Rows from block 9 of the text encoder, named by matrix and row number. Each number is 128 + 32 x the weight over the matrix's rms, rounded and kept within 0 to 255. All counts start at 0. Numbers have three digits each.
# k: attention key (text_encoder.blocks.9.attn.k.weight, 192x384), inputs 288-383
k.11:138100080148155143142070087160109104154068110078156115128082167075129145175120148055092142160132169043120079163137126129037143086156087090161124068099145155161122107187126102085126139121122100140112156164144154051137173118188109132129112075126041145060166169122131140123156166124172107075
k.12:094126082090097117126144196189128149090149159118201160167144122136151109119160090134116182137118143130162099143125062104150121129142160114123150148149101093078107160187124219179163095164105143178138108195049160140136133130131159108124125120079136057089140144122138100161128121087116152166
k.13:079104092132112124111117140153151139113151179107107103158128094151138174096131131128124149103133124194208134143123061079084165097139122113108115182114132130143146175145107101147122180135156161110109151097115139168172160101141136079097151098088092082096063180129101086147153122106130141150
k.14:116155162062098113131087152077112083154083151078162180159163158075149140131105082126098121114157140093152149145177124167093102147148151132082136111129185165173145202151137076096147131155175093107136145092098067176197165119133159119122100127092163171132110030169119112108102126221124129083
k.15:147136159157152145128108118065116100135095135152112144137107143190147117114110118129099137169068118093103121105137182131132075118119139126072136077114103142080165092113109130165106139061081092158145152121181133107094158130148106141088079155146087140135184139141113167120148141113157147133
k.16:112127134128119135118165161109115147116165139147100146096149110211144161139122111166147095102119149152146124083144125105175125119121153158105159151083099166100140106126091136127180073121117130119122137060141167131139118158157153112147123141126141069150115066132143087132130190132151180180
k.17:105126160154166144121123144084133110141105119175136154086141125140144179134097112132087070122136140090131121147147119145123101125106150117106135112098089128092114143102108150110144101134103153133150117041122155148140126114147085096150128145125132138154144104175103118104157181134150116100
k.18:119133115104118086124129180150118153101119143137138105165108112133066102109180130132101145123131120160121127152163157153108142142060142100126138106136125067145100145093106134165123152141137103104165141167104113109114129080126120118099116112121143131141141130143149151170104111117132169150
k.19:090100121165133159095169156141160161066119147126139076168107146134109110129155101211111182124134134135124134143158106129113159074088189176139135099145151168153128121092103165142111153124116118162137149093092139172141156137119113093127182117092125122098124133150120131126157087127132144154
k.20:137173208093049108104125134161124091130150091062145127133150135100135169131174168089138200115121140090157136148067131132102185132171178179172140238102126093106148109119129082159134176096136142088126125238103060136175146123129136073092147083134136157088092126119125097179127117178081187055
k.21:151139095104100104106110088122134146141162158111124098130073147128110124134127137122145097130126131185153142077128137107173141146129112148146136156149133163140122137154151111127109149139143091125113166156161145100146144141096157151138137102157135130124126102067138136136107107143076158154
k.22:076095058158164104180186103125127126118122167213138118095162113101115122139139078111114091088103091217152161132087138136115132102089208180153135090082160102133134112095115170190123123165162141141122139107105189136129114134116148142226144109107110117135145158192105088107143160129167121128
k.23:111139116127126140103152103120142113132136115156107101106157099121124148142140122096115087124101104144156137145139107085167132134148136102093132137114080129116133106147104135163136081111122179127143106148100175139076120127175134072163087137135111112173138134129114086127155152167144131080
k.24:135132110120128151108169083124168138138130122145090128093114127131122123123097147131140110185151132107145141113152143129099148124147117132093094106151125131141109130120147113121134094098125143137119128136143147115095136163153119151145116120112146161144168147109131117110156138163148119127
k.25:128139134121096123094097121114140130147137108128137129116079100119168143124103156141123141110104168151116112139138156107127129149126142127139088179125120145110117177099125146105066136142135134145121086111126102068142112134106103091076134164128172159142101131122138146096125158107115087125
k.26:139138163139158125122140108099138127129086117166137067137146166107133166127127113109082181139128081067101064162144161147107112096140122146119112074107150130114177061037102160117135142098091158126129088038090181134135123107154067155129122142182145144149162130153165113151157093135156124088
k.27:126117208098092128123130052141121132104102150057148098167112142101101102135081136168154188110148134108200164145112129131148156147165133183162118095153112133161103135144090097113127118103096132114118194153148083191142199157099155163080175145093152122090098120102136097133162125101076152124
k.28:118132117156121070173134134138091063141133088068131091138127161108095157139163089119156142119131134149090208163063081119121138088093187166188109223126120105085154100138215145181094163182219077116068064211128042166166131153083161070148144055183108139115120141121076115136139094139137109077
k.29:119179124108128156118112205110114151122161102156164135092164095129122116115194104070096131107129142164104160128143159123122134130116146114069132116118135095120147123107166118139088208129142163130163135164143108135122097129119144063125069110187197146157126123194144181145093144075139126092
k.30:131129195124154128161131162102138102119110134080131168066130117126136164090099139156089076114118176054202138073126120160115074111196117121112123091108094159114120174116082064093152088087161157111081085111147192162120103116135126143143142117086159140151126114058144064120130187112140104112
k.31:133094135154156151123161128109147180117100146043135126105139120181130134117092120199157137169100095158143109089071086075178123137123097159151132228147152187124165105176138141086179112163129115133114120117167114164197103153081162168164153079107116121137119123112162140142136095180099184130
k.32:142143076140120128131140067124149151173099136146128126094122141111156158103095133122131152096124139151123140175091118108122096129110139127120141124152136150128147137147150146173124120115141107122112134164100155100136172086114123149112116132115117157126122107137126130102104129148129108127
k.33:139112114141147094105142129088156125157128146147137146122101143122146139151111111167109157110129103130100155141113091128124120161109140102105133147138168098111124124169159145113131089119082140113144102109105115164171168123121117141151097113134162113114138111114147103161139111103125130092
k.34:136187111137135112089119095144061146193117139132171124149115143124117119125137126087101165118112129101148131144140083115126098177099110113109124127126134103137141137186117160132130149114144175149129085154089116110112151101119129072115100131113157156128148138112120111164137118120116103119
k.35:132212073088128139111119090143081117183180105171105120153119138105132143150124168076087145131089157111159087156163095123109097113093041078151130139166074118183113130146110134121152124085123175121113078203111094100114108116144124100052166101108130106172119101187087134134105123146103084130
k.36:146197083101140136130112139167071177114128181121172083180142151146127102109137144092137115088109102111104131151208141138074134079108117122100103046144085067119166141103111131159092130112116100111124121089176143159090157144128098144061068145078063167102148207108173181126162136146150118170
k.37:139120157136110113123149173136111115106123141089141130148113097122088098103134095126106152164159085112144132099142157122129127113152127127052092053162138153170109118135132125178138151102154073135110160156086145113103115109084104163097121123078143138129134192103143159114136089175140156163
k.38:137110077147153138127111125072107127091176112173160041101097093119116075134132077057089101157137146129131136141214136109115184064163123069064139086149110080183107098075143138071194115117183167145146008091144116093114090121069125131126162139075170147169123160207135211082195140089148078106
k.39:169132141103108141126165076066113128174174154121148133138123128129122102111131135128112100150163159161123125085188186121126114134109115125102146088134125115146114096156138110152146077151154110125136085123115191138137099106109119229126101139056116164157128162145115162135131099151145084175
k.40:107088146130114104144110151128143114112109148118145106188138114137145104131146087138143112088149144149112142148121102143156093115136142133123113139096104107066131131104122152138106097168098102107131099098123139151099142123140095145129116138132130142159121129098131127164152118118114153107